Rows from block 8 of the text encoder, named by matrix and row number. Rows with one number belong to one attention dimension. Each number is 50 + 15 x the weight over its row's rms, rounded and kept within 0 to 99. All counts start at 0. After the name is the row's rms in percent of the matrix's.
# q: attention query, key and value (stacked) (text_encoder.blocks.8.attn.qkv.weight, 768x256, the q third), inputs 0-127
# k: attention query, key and value (stacked) (text_encoder.blocks.8.attn.qkv.weight, 768x256, the k third), inputs 0-127
q.169 131:28 56 47 41 65 60 71 66 71 79 73 80 58 59 69 64 58 27 30 32 73 70 29 73 74 50 68 25 39 32 59 48 40 77 53 21 38 57 54 47 42 55 38 49 53 52 56 25 55 20 43 42 47 51 57 46 29 56 57 06 57 41 72 41 40 59 52 52 31 83 35 54 18 46 41 49 59 60 51 41 45 71 56 58 61 62 26 66 25 28 27 59 52 37 39 72 40 45 34 57 36 33 57 45 69 71 47 47 79 50 23 46 49 70 30 27 40 54 42 66 41 38 50 60 47 41 59 10
k.169 137:37 38 48 55 44 42 33 43 53 67 43 40 61 52 51 19 65 89 38 48 40 68 49 54 59 39 50 43 54 56 70 41 39 05 37 41 33 36 40 55 60 37 52 74 72 47 24 49 43 70 47 31 40 45 54 27 61 51 32 49 65 43 46 68 57 49 30 56 28 29 87 61 53 59 40 68 44 45 51 36 48 36 33 54 59 44 48 61 49 40 69 60 46 57 52 70 99 57 55 44 44 35 32 36 71 45 77 59 48 83 60 35 32 44 53 85 74 59 26 38 67 01 54 34 48 69 39 60
q.170 144:77 48 57 50 43 43 42 29 25 28 20 17 38 40 33 36 47 69 71 61 24 30 69 23 28 54 19 75 54 59 31 59 50 09 35 75 66 42 55 56 57 48 53 48 47 44 39 81 48 71 67 53 61 47 40 60 82 47 50 83 44 54 28 66 54 43 45 34 69 25 67 39 90 61 41 54 42 41 47 58 39 39 49 45 42 36 71 47 70 61 65 39 59 65 61 31 55 51 71 46 63 62 28 48 40 25 64 41 20 54 76 54 55 56 63 64 60 48 44 35 48 70 44 29 47 61 41 92
k.170 135:53 68 47 45 56 60 59 55 35 31 57 56 32 39 57 82 29 17 61 59 62 32 63 53 40 63 55 57 44 42 31 64 62 94 77 55 70 62 52 53 37 64 50 22 33 54 81 53 48 34 72 67 57 56 47 71 41 42 65 48 31 50 49 27 41 50 75 43 68 66 13 38 45 36 65 32 49 55 49 62 46 58 75 41 45 59 50 41 51 64 32 38 50 49 47 31 06 49 43 55 59 61 64 60 27 55 25 42 55 24 41 68 68 61 57 17 28 41 75 63 29 99 47 65 52 28 56 41
q.171 139:31 50 53 45 66 53 65 65 76 79 80 70 62 57 84 63 57 36 41 41 76 61 30 72 72 51 81 31 45 34 64 52 44 81 60 21 31 56 47 37 43 54 38 45 64 50 60 16 54 25 37 47 48 54 58 48 09 51 46 12 46 44 69 31 47 62 62 62 38 76 30 57 11 49 42 51 51 60 45 39 55 67 42 57 65 68 35 50 28 36 35 53 47 35 36 68 36 38 33 56 41 32 62 49 62 64 47 56 84 45 21 46 43 56 36 33 42 56 52 66 43 36 57 66 57 43 62 25
k.171 133:41 34 53 60 40 37 37 45 57 60 42 48 62 56 49 15 67 86 40 42 37 66 45 48 58 42 45 41 54 59 62 32 36 00 31 41 36 29 41 54 53 29 50 80 62 48 26 56 50 69 44 34 45 52 49 31 62 58 36 57 70 45 46 73 56 50 28 58 26 29 88 67 56 55 39 59 45 44 52 41 50 34 33 54 50 41 44 59 50 37 72 60 57 49 58 68 99 61 54 47 45 39 38 38 73 45 74 50 45 84 57 29 36 43 47 87 67 65 27 33 67 02 44 38 47 72 41 66
q.172 122:30 51 40 40 44 63 68 69 71 63 85 80 46 61 51 75 55 35 28 32 71 68 25 78 69 40 78 23 38 43 74 43 48 89 66 36 28 61 57 41 30 59 55 46 35 45 61 27 49 36 36 56 35 51 58 44 27 55 47 26 47 40 82 25 34 57 57 46 27 84 33 50 10 37 56 35 58 54 61 44 45 63 59 49 54 52 34 44 27 40 31 65 35 36 39 68 58 54 44 64 35 54 64 52 62 78 40 55 73 50 23 53 57 49 32 25 41 55 50 64 47 41 56 67 41 39 62 02
k.172 127:47 35 55 50 44 50 40 40 58 63 40 34 70 58 37 32 66 90 43 50 43 68 43 52 51 41 40 48 53 55 72 31 46 00 27 53 34 34 40 45 67 42 52 63 77 54 19 49 42 65 34 20 43 41 53 32 65 59 36 60 70 49 43 75 67 55 29 59 47 29 79 53 60 55 39 75 58 39 49 40 50 52 23 69 58 41 52 57 51 42 64 63 45 61 54 71 97 51 58 44 42 35 33 36 65 49 80 60 36 78 70 38 30 41 46 80 74 54 34 36 59 02 58 38 45 62 42 51
q.173 112:51 56 31 55 55 56 46 48 69 66 94 58 60 71 64 71 47 49 34 49 66 45 36 67 53 38 84 43 30 35 58 57 65 87 67 41 27 61 12 51 40 38 52 33 40 68 60 28 34 29 48 64 31 68 61 50 19 46 41 24 29 40 63 20 50 52 69 54 25 65 32 65 12 31 70 41 62 45 42 47 63 38 55 54 65 62 51 32 26 59 44 71 35 38 50 59 65 50 37 62 50 59 61 43 45 84 37 57 67 53 20 58 51 34 49 74 43 54 65 55 56 28 58 67 42 38 59 30
k.173 120:49 49 42 47 44 42 32 39 52 51 45 38 73 60 43 26 65 84 42 45 36 65 28 48 49 47 36 50 51 60 59 29 42 00 21 43 29 24 51 48 60 29 44 74 63 43 16 65 52 70 34 29 39 47 48 38 69 41 30 62 62 50 38 67 59 38 28 50 36 27 88 48 61 64 36 54 45 34 44 46 48 43 28 48 45 36 59 58 53 39 70 58 44 48 54 61 97 50 61 59 45 42 25 46 71 49 71 48 33 80 66 26 33 49 47 85 75 70 28 29 66 08 57 29 34 78 37 61
q.174 079:21 39 43 60 53 55 54 65 42 61 38 48 48 34 23 41 45 60 43 27 30 65 19 34 46 58 56 47 55 43 55 46 63 12 30 55 63 57 71 77 72 33 45 61 85 67 59 47 64 43 61 46 54 49 56 57 81 61 58 60 79 34 47 69 63 36 40 39 70 62 69 17 51 68 23 55 60 77 41 36 55 51 51 54 56 15 39 56 46 37 38 52 61 58 54 54 53 78 50 52 43 32 31 69 72 52 70 14 20 62 72 66 44 55 45 45 55 40 30 57 46 51 66 51 54 67 36 39
k.174 082:46 42 65 49 79 40 29 50 59 49 57 53 37 52 46 75 68 70 35 59 74 47 63 69 73 76 42 42 60 68 84 69 63 59 75 42 50 69 51 39 56 55 52 50 67 46 44 54 39 55 34 37 43 51 60 43 36 63 55 21 38 64 59 49 36 80 58 62 56 45 32 57 09 36 56 83 62 32 32 28 59 52 52 65 55 60 46 39 43 32 29 66 56 72 32 79 58 49 41 27 50 50 67 34 63 67 61 90 89 48 31 24 37 45 53 24 61 42 59 56 32 43 44 51 31 44 60 03
q.175 121:59 52 20 51 66 56 43 44 60 57 92 53 45 75 45 70 44 61 20 37 64 47 31 73 60 43 74 44 22 47 57 54 53 86 62 51 24 60 32 53 31 42 44 41 27 60 50 42 26 39 46 56 23 66 63 54 40 44 48 20 30 41 57 22 33 60 68 37 18 62 44 57 24 20 81 42 59 42 47 52 55 32 72 59 56 59 45 19 29 55 41 74 36 44 40 63 75 51 51 55 50 74 62 43 51 86 36 67 63 55 26 55 53 40 47 57 38 62 63 42 47 34 48 66 31 33 56 12
k.175 127:45 45 41 45 42 53 40 37 51 64 39 29 71 59 39 43 54 91 45 50 38 58 36 45 39 46 37 49 48 58 63 35 62 00 30 51 35 29 41 54 64 39 46 51 66 41 12 47 39 67 48 23 32 43 42 33 68 39 32 59 57 35 42 62 64 36 39 45 55 35 78 34 57 65 48 71 61 48 46 43 39 38 27 61 53 37 60 55 55 44 53 59 27 55 59 59 99 40 69 59 44 42 24 39 62 49 88 55 20 90 70 44 17 64 47 82 75 59 34 38 44 15 68 29 33 67 36 59
q.176 093:28 62 47 56 31 64 59 53 51 54 69 66 42 57 25 73 56 41 35 43 56 56 29 67 54 41 72 35 45 54 77 48 76 70 71 55 52 48 61 53 44 57 69 38 31 55 70 40 47 41 43 63 22 34 57 45 54 48 54 39 46 45 76 27 47 33 55 36 26 78 52 33 10 31 65 28 58 72 54 53 49 46 60 57 47 41 53 52 43 61 32 50 18 56 45 70 80 62 50 60 37 66 65 48 69 63 41 40 33 65 34 77 49 34 43 40 44 36 65 75 42 51 57 62 50 36 52 00
k.176 101:58 33 45 46 53 57 44 41 61 77 35 25 57 59 35 52 61 96 23 47 60 68 23 66 67 51 38 44 51 57 87 47 58 14 29 52 37 48 53 47 59 42 51 54 72 44 28 45 42 60 21 17 35 39 64 44 58 56 36 45 60 50 41 79 56 65 42 56 46 31 63 53 51 50 43 91 57 36 42 32 48 69 14 76 54 50 67 48 40 29 47 64 45 54 42 62 98 43 70 45 35 47 37 37 67 45 73 60 46 72 53 35 27 45 35 66 56 49 33 29 55 09 67 32 33 40 48 38
q.177 152:74 47 50 51 34 45 34 33 29 26 22 19 39 40 20 35 44 66 71 64 20 30 72 27 26 52 23 73 59 61 39 52 55 14 39 78 68 42 47 55 59 47 60 49 48 48 44 79 49 75 60 57 49 50 37 56 79 46 50 92 50 58 30 67 57 46 39 45 70 21 61 43 86 58 47 53 46 44 53 52 46 34 47 42 38 33 70 45 74 63 70 45 51 66 65 31 55 53 68 41 64 64 36 54 36 33 64 46 19 54 80 52 49 45 63 70 67 48 48 36 59 62 48 36 51 61 37 87
k.177 141:56 63 49 44 53 59 63 55 44 30 56 59 35 46 53 81 33 14 63 59 61 32 52 50 42 57 53 58 50 44 34 63 61 98 66 59 70 68 56 42 40 64 48 26 28 54 81 54 50 31 60 70 59 54 51 72 35 45 65 47 33 57 52 30 43 51 70 43 72 66 14 39 44 37 65 38 55 54 54 61 51 63 71 48 44 56 53 35 53 63 30 40 51 48 47 34 00 46 44 55 55 65 67 61 28 58 24 44 58 19 41 67 65 54 52 18 32 35 75 66 33 99 49 66 52 29 60 41
q.178 140:39 68 33 44 58 60 59 57 63 74 90 71 52 66 73 74 48 36 29 37 75 59 28 76 72 45 86 41 34 33 62 54 49 89 69 31 38 48 49 56 40 56 43 40 36 59 57 16 53 24 45 56 34 56 58 47 25 43 53 06 35 38 70 19 42 43 59 41 21 84 43 48 11 42 64 34 59 62 47 50 54 51 60 50 58 56 43 46 28 45 31 62 27 33 36 66 58 51 44 60 39 46 61 45 61 80 41 50 66 55 16 61 50 48 42 39 37 55 59 59 38 42 58 67 39 35 61 07
k.178 139:46 42 45 58 48 38 33 38 55 70 38 36 67 56 42 24 66 98 39 50 42 67 48 52 56 43 43 49 48 58 69 41 46 03 35 48 29 35 40 52 60 30 49 73 68 42 16 46 43 70 41 25 41 45 52 30 72 52 28 51 63 46 39 68 54 48 31 57 32 26 84 60 57 57 36 72 48 42 46 38 45 38 29 59 50 41 55 60 49 35 68 54 46 57 51 71 99 58 60 44 44 41 31 33 71 44 73 58 41 82 64 31 29 50 48 84 72 58 24 33 69 04 51 29 44 68 34 60
q.179 145:71 45 51 56 32 49 39 36 26 18 16 23 36 39 17 40 43 69 63 65 26 35 76 31 25 50 21 65 52 64 38 48 63 20 48 81 66 42 54 56 57 47 69 47 37 45 46 77 40 75 61 51 48 42 41 50 82 48 51 93 53 60 29 61 55 40 44 39 60 25 66 43 89 49 56 51 45 40 58 57 47 33 53 46 34 33 74 45 71 67 67 43 51 70 67 33 63 59 69 46 63 71 42 54 35 28 57 46 17 56 79 59 52 44 60 64 61 41 54 35 58 65 47 34 55 53 38 78
k.179 136:59 63 53 40 56 63 67 55 41 35 57 58 39 44 50 86 35 17 60 54 68 33 51 54 40 58 54 57 44 43 38 63 62 95 68 61 69 67 60 45 42 66 48 22 32 51 76 46 55 29 53 67 57 48 51 71 39 42 64 50 33 56 50 30 46 50 72 47 75 71 13 33 47 40 68 38 54 58 50 61 50 68 69 46 47 57 55 44 52 62 32 40 46 45 44 29 02 44 48 53 53 63 62 59 30 54 30 45 49 18 41 66 61 56 47 16 30 37 71 64 35 99 54 65 53 22 60 38
q.180 119:38 61 20 50 52 56 44 53 58 61 99 64 50 71 65 73 46 49 31 47 63 49 26 69 53 44 85 40 32 40 59 53 58 80 74 44 29 55 26 62 33 46 54 34 38 68 59 23 36 32 58 57 21 66 56 46 27 48 46 25 32 47 58 14 40 41 72 45 27 67 40 60 10 27 71 39 62 54 54 46 52 28 64 53 58 64 45 40 32 56 40 68 22 47 50 58 74 51 36 50 52 63 66 41 48 84 46 54 59 67 22 57 47 40 57 62 44 48 64 43 47 42 58 72 36 39 59 16
k.180 128:57 46 44 53 50 43 32 33 50 58 42 31 71 66 39 30 67 95 40 42 40 62 35 54 55 45 35 54 48 59 75 40 46 00 17 38 29 30 47 48 56 32 42 63 59 42 12 59 50 73 35 29 29 46 44 37 72 45 24 55 52 49 42 73 53 48 25 49 47 25 81 49 52 62 38 69 50 40 41 42 43 45 30 54 48 40 63 48 47 38 63 57 43 49 49 68 97 53 64 49 45 42 27 35 72 55 82 59 32 80 69 26 26 56 43 84 72 67 24 32 72 04 52 25 28 70 38 51
q.181 103:57 55 38 48 74 59 54 47 65 71 84 45 55 62 92 67 53 48 42 47 70 40 40 60 65 57 75 51 31 32 39 62 50 67 50 29 32 60 41 43 39 45 21 33 55 54 53 29 44 24 57 47 55 74 58 61 16 54 48 10 21 36 63 31 44 67 68 51 52 68 36 54 31 50 36 53 53 47 39 40 47 63 53 53 72 67 51 42 34 32 26 61 59 41 31 55 28 33 50 55 42 43 44 42 48 71 59 58 71 47 21 51 47 78 54 34 36 57 51 50 25 44 60 56 46 48 66 44
k.181 113:39 39 40 65 47 36 34 39 41 55 46 38 56 57 51 13 60 86 48 47 27 60 58 40 45 48 56 47 49 57 49 36 44 07 38 44 31 36 35 68 43 28 45 76 57 45 28 62 43 71 66 36 45 49 49 36 65 55 35 60 69 40 30 61 48 42 36 51 16 33 91 59 66 54 35 57 52 44 50 43 41 24 44 43 50 46 43 55 45 37 76 59 51 59 55 67 99 59 56 47 50 39 34 30 69 53 63 51 38 86 69 38 42 53 65 82 66 63 29 25 54 09 37 32 39 76 36 69
q.182 141:29 47 43 47 50 59 64 69 72 72 90 74 55 62 67 74 54 43 38 44 68 58 22 83 68 41 83 28 42 37 73 49 56 91 75 34 26 61 43 39 39 53 53 44 49 50 68 14 44 30 34 53 31 52 60 41 16 55 45 24 48 46 73 21 46 59 69 57 27 81 32 66 06 33 58 48 54 57 56 36 60 61 49 58 56 66 35 45 26 47 35 58 37 41 46 69 54 46 39 55 40 50 68 50 59 71 44 57 81 47 20 53 42 40 42 42 48 46 63 62 48 35 61 71 57 40 60 13
k.182 133:47 35 49 52 45 43 41 44 57 64 42 45 67 56 42 25 67 87 36 43 44 68 33 49 59 40 41 43 54 59 68 31 45 00 18 48 37 32 50 50 59 34 44 77 69 52 21 54 52 68 33 27 44 40 52 30 64 57 34 55 72 48 47 80 61 52 28 55 39 33 88 54 56 62 39 64 52 42 50 42 48 45 30 60 47 42 52 63 47 35 69 59 53 49 53 64 98 55 55 47 42 41 35 41 70 46 76 54 37 78 64 34 36 43 45 82 73 62 29 32 69 00 48 35 42 68 40 54
q.183 107:18 49 45 53 62 51 59 54 65 77 76 72 59 62 64 62 62 30 31 19 55 61 18 69 68 39 80 34 47 43 67 49 50 57 50 16 36 58 56 57 48 44 40 51 59 69 59 32 50 27 49 46 42 56 48 55 38 58 55 07 48 45 79 43 43 46 58 51 36 84 37 47 03 47 35 42 67 67 46 41 49 57 49 57 64 56 22 56 21 35 32 60 51 35 49 71 54 59 31 55 42 36 55 43 71 78 52 32 66 58 35 50 48 57 46 31 48 55 41 73 47 39 47 54 47 51 51 14
k.183 124:43 38 46 50 45 36 31 44 52 67 50 43 55 52 45 23 66 90 34 45 42 65 47 54 57 42 49 44 60 58 75 43 40 09 37 36 24 35 42 50 57 38 50 70 65 51 21 52 45 69 46 30 39 43 52 28 60 53 35 42 61 48 54 71 56 58 34 51 24 28 85 59 50 54 39 72 49 42 49 37 44 36 28 54 57 43 49 57 45 30 63 63 57 60 52 73 95 48 56 37 48 36 37 36 75 57 81 65 52 86 60 35 32 54 49 75 79 64 27 32 66 00 50 34 37 73 45 51
q.184 109:51 48 56 58 58 27 38 51 65 63 54 46 84 46 99 27 60 41 67 51 50 46 58 19 48 56 60 61 64 47 30 56 32 40 45 34 46 49 28 39 64 61 37 58 88 57 37 37 62 42 49 40 82 60 37 41 27 68 53 38 53 47 52 68 60 52 48 74 70 41 50 57 62 86 41 74 51 45 30 37 53 49 35 45 70 60 48 50 58 46 63 50 76 29 42 33 26 40 38 45 52 17 51 45 31 29 57 66 69 35 44 35 51 59 55 61 59 69 41 48 55 52 50 51 60 78 55 91
k.184 117:35 62 63 64 53 31 37 75 43 19 53 72 46 49 66 28 45 23 77 57 31 48 77 39 47 54 57 37 62 46 21 42 39 63 50 23 50 44 52 61 45 35 53 78 37 56 71 71 58 52 54 69 60 66 39 44 55 44 67 45 67 55 47 46 37 56 52 50 29 41 39 74 45 42 39 13 27 48 48 43 53 25 69 44 48 46 27 60 65 48 66 39 83 55 61 57 16 61 27 63 68 52 74 63 66 45 30 38 57 40 45 37 71 41 54 43 49 45 65 54 57 64 15 66 72 72 42 64
q.185 121:56 32 77 54 42 44 56 47 44 34 00 36 49 31 20 30 58 61 69 57 30 50 62 35 40 54 14 58 65 67 47 46 48 18 34 65 65 48 72 44 60 50 54 64 66 28 46 75 51 70 42 40 64 41 42 51 81 58 48 87 77 63 40 82 58 58 37 60 78 29 52 50 86 65 33 75 40 39 54 43 48 60 38 54 36 39 56 57 64 42 62 37 80 64 61 41 35 55 60 36 57 51 38 63 53 18 54 45 45 34 82 43 44 47 45 44 62 43 39 55 58 57 42 35 65 66 35 80
k.185 132:43 52 53 40 45 62 74 66 50 39 68 74 29 39 62 78 35 01 52 47 65 43 55 57 51 57 66 49 59 37 42 59 52 99 73 52 76 68 63 39 50 80 52 31 45 66 86 40 56 24 54 69 62 46 52 61 21 49 79 41 43 50 69 36 53 55 67 52 58 80 14 40 41 39 69 33 56 71 62 61 55 66 68 46 56 64 38 49 47 63 27 48 49 43 42 32 00 43 34 53 48 48 76 69 29 60 30 49 68 21 31 77 61 51 52 10 34 36 73 66 40 88 57 75 58 28 70 37
q.186 141:28 52 50 45 64 67 71 65 70 71 79 75 56 57 72 68 59 39 32 39 76 68 28 78 76 48 79 25 40 38 65 53 46 79 67 26 36 61 55 37 37 54 42 47 52 48 59 19 42 22 43 45 44 50 64 46 17 59 41 15 48 40 70 30 38 61 63 52 32 79 36 55 15 44 48 52 53 55 57 40 52 72 55 57 64 72 33 54 21 34 28 57 50 36 38 70 39 44 38 56 34 43 62 47 67 63 41 55 81 43 22 53 47 61 36 23 36 48 48 64 35 40 53 60 54 41 64 15
k.186 137:43 41 48 57 43 45 39 43 53 67 44 43 61 55 44 20 67 87 35 43 40 69 44 48 55 42 49 44 50 55 65 38 42 02 32 46 33 33 43 58 58 34 46 73 72 53 22 51 46 70 48 30 39 46 55 28 68 54 32 54 69 42 43 68 56 45 32 54 30 28 88 58 61 55 39 65 48 42 51 40 48 37 34 51 57 45 45 63 43 39 70 62 51 53 52 67 99 62 54 44 46 32 34 36 69 47 76 57 43 83 62 37 33 48 55 81 71 63 24 32 62 04 50 35 47 69 39 61
q.187 110:69 42 68 61 70 39 38 38 44 46 23 24 55 50 77 17 39 62 76 67 57 41 81 32 54 62 35 62 53 50 10 63 52 15 37 53 66 50 38 55 55 36 39 44 68 54 33 64 35 51 61 29 72 52 42 56 52 57 54 55 46 46 14 67 54 56 60 48 65 23 60 55 88 52 31 73 34 34 33 52 43 46 40 58 59 59 61 50 66 47 66 38 73 74 60 36 30 28 53 50 47 42 34 38 47 18 60 56 55 55 44 39 41 67 58 61 42 45 53 37 26 67 31 24 60 59 46 95
k.187 117:51 73 38 55 48 53 54 55 35 33 63 59 33 44 77 51 31 09 64 47 54 45 74 43 53 51 64 48 40 35 18 61 34 88 64 34 61 50 47 67 36 56 45 38 19 46 72 53 61 39 79 79 55 52 41 67 47 35 64 38 36 37 45 24 36 46 65 36 31 61 46 48 63 46 53 14 33 63 47 62 38 36 81 21 51 52 38 54 49 58 46 37 47 47 46 32 25 60 48 63 55 51 58 55 44 53 30 30 57 50 27 57 74 64 63 39 23 56 61 48 24 91 34 69 53 45 46 53
q.188 121:13 30 63 56 61 59 65 63 75 81 69 73 68 53 62 57 61 49 49 41 59 68 34 69 66 46 70 25 50 37 60 47 52 63 61 23 25 64 36 31 48 55 42 45 76 52 64 23 50 24 38 50 41 56 57 45 26 67 45 18 64 45 73 44 50 59 65 71 49 82 26 63 10 45 36 64 57 53 48 25 68 68 37 59 72 65 33 56 31 35 33 57 58 46 50 78 37 43 29 46 37 36 65 56 60 56 55 50 81 40 33 48 32 39 41 40 49 49 54 79 55 39 58 58 73 45 55 28
k.188 128:41 37 48 56 41 40 36 47 59 60 54 51 62 59 56 15 69 76 32 36 45 73 35 51 69 38 52 37 61 59 67 36 40 10 30 37 37 39 52 49 59 37 46 84 66 49 24 55 59 64 33 35 37 44 54 24 54 54 41 49 70 46 53 75 59 49 25 59 22 33 83 64 54 55 39 61 47 40 56 52 51 45 35 56 52 44 42 63 43 35 70 58 58 41 46 61 92 52 52 50 46 33 48 40 71 52 68 56 46 81 56 34 38 40 46 78 69 62 33 35 72 00 47 41 48 75 46 54
q.189 111:59 50 62 36 39 41 58 55 35 33 05 42 35 24 43 34 67 42 54 39 47 54 64 34 55 49 20 49 59 62 41 42 31 27 32 58 68 45 94 47 53 63 51 67 49 28 35 71 64 69 49 38 73 38 41 44 72 56 49 71 67 63 42 69 49 52 22 37 62 38 62 39 89 74 32 58 35 51 59 55 24 71 42 45 29 36 57 60 60 40 53 28 83 44 39 43 29 50 65 46 52 45 36 58 61 21 53 50 44 48 76 31 63 72 46 26 50 60 30 48 43 62 37 32 49 58 42 71
k.189 122:39 51 65 49 51 59 72 61 44 46 54 63 32 37 58 61 35 13 64 58 58 39 81 62 41 51 68 45 53 35 46 58 56 99 90 48 66 68 50 50 55 81 65 30 47 68 83 29 45 28 69 60 65 45 51 57 24 52 63 42 41 44 59 29 50 61 75 63 49 73 08 48 36 36 57 46 48 69 57 45 54 59 66 44 61 68 33 52 48 59 35 45 51 67 55 54 00 42 28 41 56 38 63 63 37 47 36 50 69 26 33 78 57 51 61 20 36 20 65 67 35 83 54 75 73 11 60 43
q.190 101:65 38 61 47 35 64 55 49 25 30 06 46 30 33 04 33 47 57 55 51 26 53 70 48 43 50 16 48 50 63 60 35 38 20 34 71 64 55 80 46 61 53 56 63 45 25 47 79 59 81 37 45 50 39 47 53 86 43 44 96 78 56 40 73 56 52 28 47 59 31 57 49 82 51 39 58 34 41 66 57 46 63 44 40 29 35 46 61 64 46 59 36 59 63 58 39 54 59 60 33 54 56 39 61 54 24 53 39 32 45 92 46 53 46 55 43 54 52 43 38 64 55 41 41 57 47 38 63
k.190 115:52 55 62 41 51 57 74 63 50 43 65 63 38 41 46 84 47 12 62 53 68 35 48 48 41 57 57 55 58 46 45 62 61 97 72 68 81 74 62 38 50 83 53 23 41 58 72 38 52 24 57 65 62 41 53 66 26 54 69 54 36 57 70 34 52 49 71 47 84 76 15 32 38 48 67 42 58 68 60 63 56 71 64 47 52 61 52 42 53 67 26 44 49 48 47 31 05 40 44 44 51 49 75 56 20 61 33 56 54 21 39 77 61 49 45 09 33 35 75 76 37 90 60 69 55 26 65 38
q.191 160:81 49 42 51 36 43 32 37 25 17 22 22 38 41 32 36 41 61 60 62 28 33 72 23 29 53 25 72 54 66 33 48 54 19 40 78 65 43 53 58 56 45 58 56 41 47 39 81 44 78 67 52 51 48 43 50 76 42 49 87 49 58 26 62 56 44 41 39 60 17 67 47 89 55 54 47 47 41 56 63 39 33 57 41 33 33 70 43 75 65 63 46 54 61 59 27 58 50 67 47 70 62 39 47 33 34 59 49 19 58 76 48 58 50 67 68 60 50 50 27 51 61 43 35 43 57 42 83
k.191 143:60 61 52 46 53 61 63 50 42 36 54 51 37 43 47 85 33 16 67 58 56 29 60 48 37 58 52 60 46 45 33 64 62 94 73 55 69 67 58 45 41 62 53 24 31 53 76 53 48 31 61 67 63 54 46 76 36 48 65 53 29 56 53 27 43 49 72 45 74 71 12 37 43 43 58 35 55 56 51 56 52 64 65 44 45 54 56 35 56 68 28 39 50 50 50 36 00 45 47 55 54 62 59 63 29 51 29 42 53 22 42 65 65 53 54 20 34 38 71 65 32 99 53 65 55 31 57 44
q.192 089:29 47 27 75 68 68 64 48 60 86 73 72 59 61 75 55 52 52 26 52 79 85 47 63 80 52 73 32 18 35 37 35 32 65 50 46 48 68 41 41 32 37 31 55 55 46 46 36 39 27 47 39 64 43 58 57 52 59 42 32 70 20 63 39 34 37 36 54 23 74 62 44 54 42 54 46 49 56 51 54 69 75 68 44 64 59 28 65 31 41 44 68 20 29 49 43 33 77 34 51 20 38 42 44 47 58 29 47 54 27 30 70 73 54 43 32 25 56 47 61 56 53 44 42 55 37 62 39
k.192 093:67 41 58 22 33 24 37 43 31 20 32 29 39 40 29 49 47 58 66 60 36 24 41 33 20 62 24 58 66 75 64 51 84 44 68 49 65 18 60 52 49 66 71 54 53 55 71 62 42 85 44 52 37 53 48 63 64 48 50 48 46 82 47 49 52 46 65 39 54 41 32 42 31 65 38 41 57 38 53 41 40 41 29 54 25 35 78 28 61 58 53 29 57 48 68 62 57 32 66 52 81 78 47 70 74 44 56 68 41 55 77 43 28 46 40 48 76 51 45 73 42 47 62 55 41 63 47 56
q.193 083:34 47 26 78 59 70 64 50 61 80 72 72 53 62 76 57 53 57 29 44 76 77 35 56 67 45 75 32 18 39 32 33 36 75 49 46 44 75 40 35 36 43 29 49 59 41 50 35 43 28 44 47 71 43 54 59 43 57 36 39 66 25 67 41 44 35 38 65 27 70 57 51 49 43 61 49 61 47 54 53 73 68 65 43 69 59 28 56 31 49 54 67 37 23 54 37 26 82 40 48 29 39 53 54 41 60 28 49 50 20 36 79 74 48 45 27 27 59 40 61 57 59 51 42 49 32 72 41
k.193 082:73 38 61 29 33 43 41 41 28 22 28 21 39 32 26 54 44 56 71 64 31 27 44 36 22 60 23 60 63 62 65 39 87 26 64 45 69 11 54 63 51 57 72 51 53 71 68 68 46 78 38 51 36 49 43 53 71 45 38 60 47 81 32 53 58 48 60 47 50 28 49 40 40 51 42 43 55 27 49 43 36 34 31 55 31 41 61 33 67 56 62 31 69 56 70 60 61 35 60 56 77 70 44 64 69 42 63 62 41 59 82 52 37 47 49 58 79 46 47 55 41 47 58 50 41 62 50 60
q.194 075:41 67 29 78 65 50 48 53 63 71 41 62 71 66 49 55 38 66 28 65 63 83 76 52 65 39 45 54 23 44 39 42 32 41 41 63 26 53 27 44 63 34 63 56 47 69 34 52 26 30 61 17 62 36 32 38 51 64 36 38 66 24 33 79 55 52 30 56 53 47 71 33 59 39 62 55 46 68 47 55 44 46 88 82 53 40 39 64 54 59 19 73 45 55 59 27 31 64 28 62 18 36 38 23 27 59 53 58 47 57 28 52 80 64 39 51 32 42 25 50 54 39 28 69 44 49 41 46
k.194 061:31 28 55 42 56 47 30 46 36 29 79 54 47 42 73 43 67 61 55 30 36 24 30 42 57 71 68 40 75 58 61 60 52 44 57 32 64 53 56 48 54 48 22 54 72 30 50 38 55 60 58 67 48 67 66 81 43 63 50 43 44 60 75 41 38 33 77 60 41 74 54 66 34 79 23 33 61 45 55 36 69 55 09 19 53 46 53 35 27 39 62 44 45 20 57 63 57 54 59 24 69 65 46 74 80 49 51 43 53 43 68 38 23 38 61 31 52 74 47 64 64 56 66 42 32 71 57 69
q.195 066:30 35 03 56 34 83 75 39 69 67 67 58 57 57 59 67 60 67 25 45 71 54 20 67 65 61 63 35 14 40 41 49 39 73 63 47 38 64 61 49 32 38 59 31 45 45 67 54 32 40 35 55 42 39 82 45 50 62 61 49 66 41 48 36 45 34 45 56 43 60 36 44 69 17 73 51 53 27 43 50 56 57 46 52 54 75 35 68 26 61 58 60 38 45 34 74 46 59 31 54 39 73 45 41 53 26 26 28 62 38 28 72 52 32 34 32 45 44 57 53 52 83 61 37 55 33 66 34
k.195 062:70 50 63 29 57 28 32 56 33 16 47 27 53 42 42 48 30 42 68 59 45 17 33 36 30 64 30 68 66 59 60 43 66 36 70 43 62 19 56 55 46 69 49 53 53 48 43 57 46 76 47 38 43 40 49 65 58 34 42 33 44 76 48 63 65 60 76 41 59 34 31 51 38 69 44 47 42 39 52 40 39 38 33 45 32 35 60 16 58 55 59 20 65 63 62 65 60 28 57 49 85 44 44 64 75 68 56 66 44 56 72 38 27 54 47 48 71 48 46 59 44 46 46 55 27 51 51 45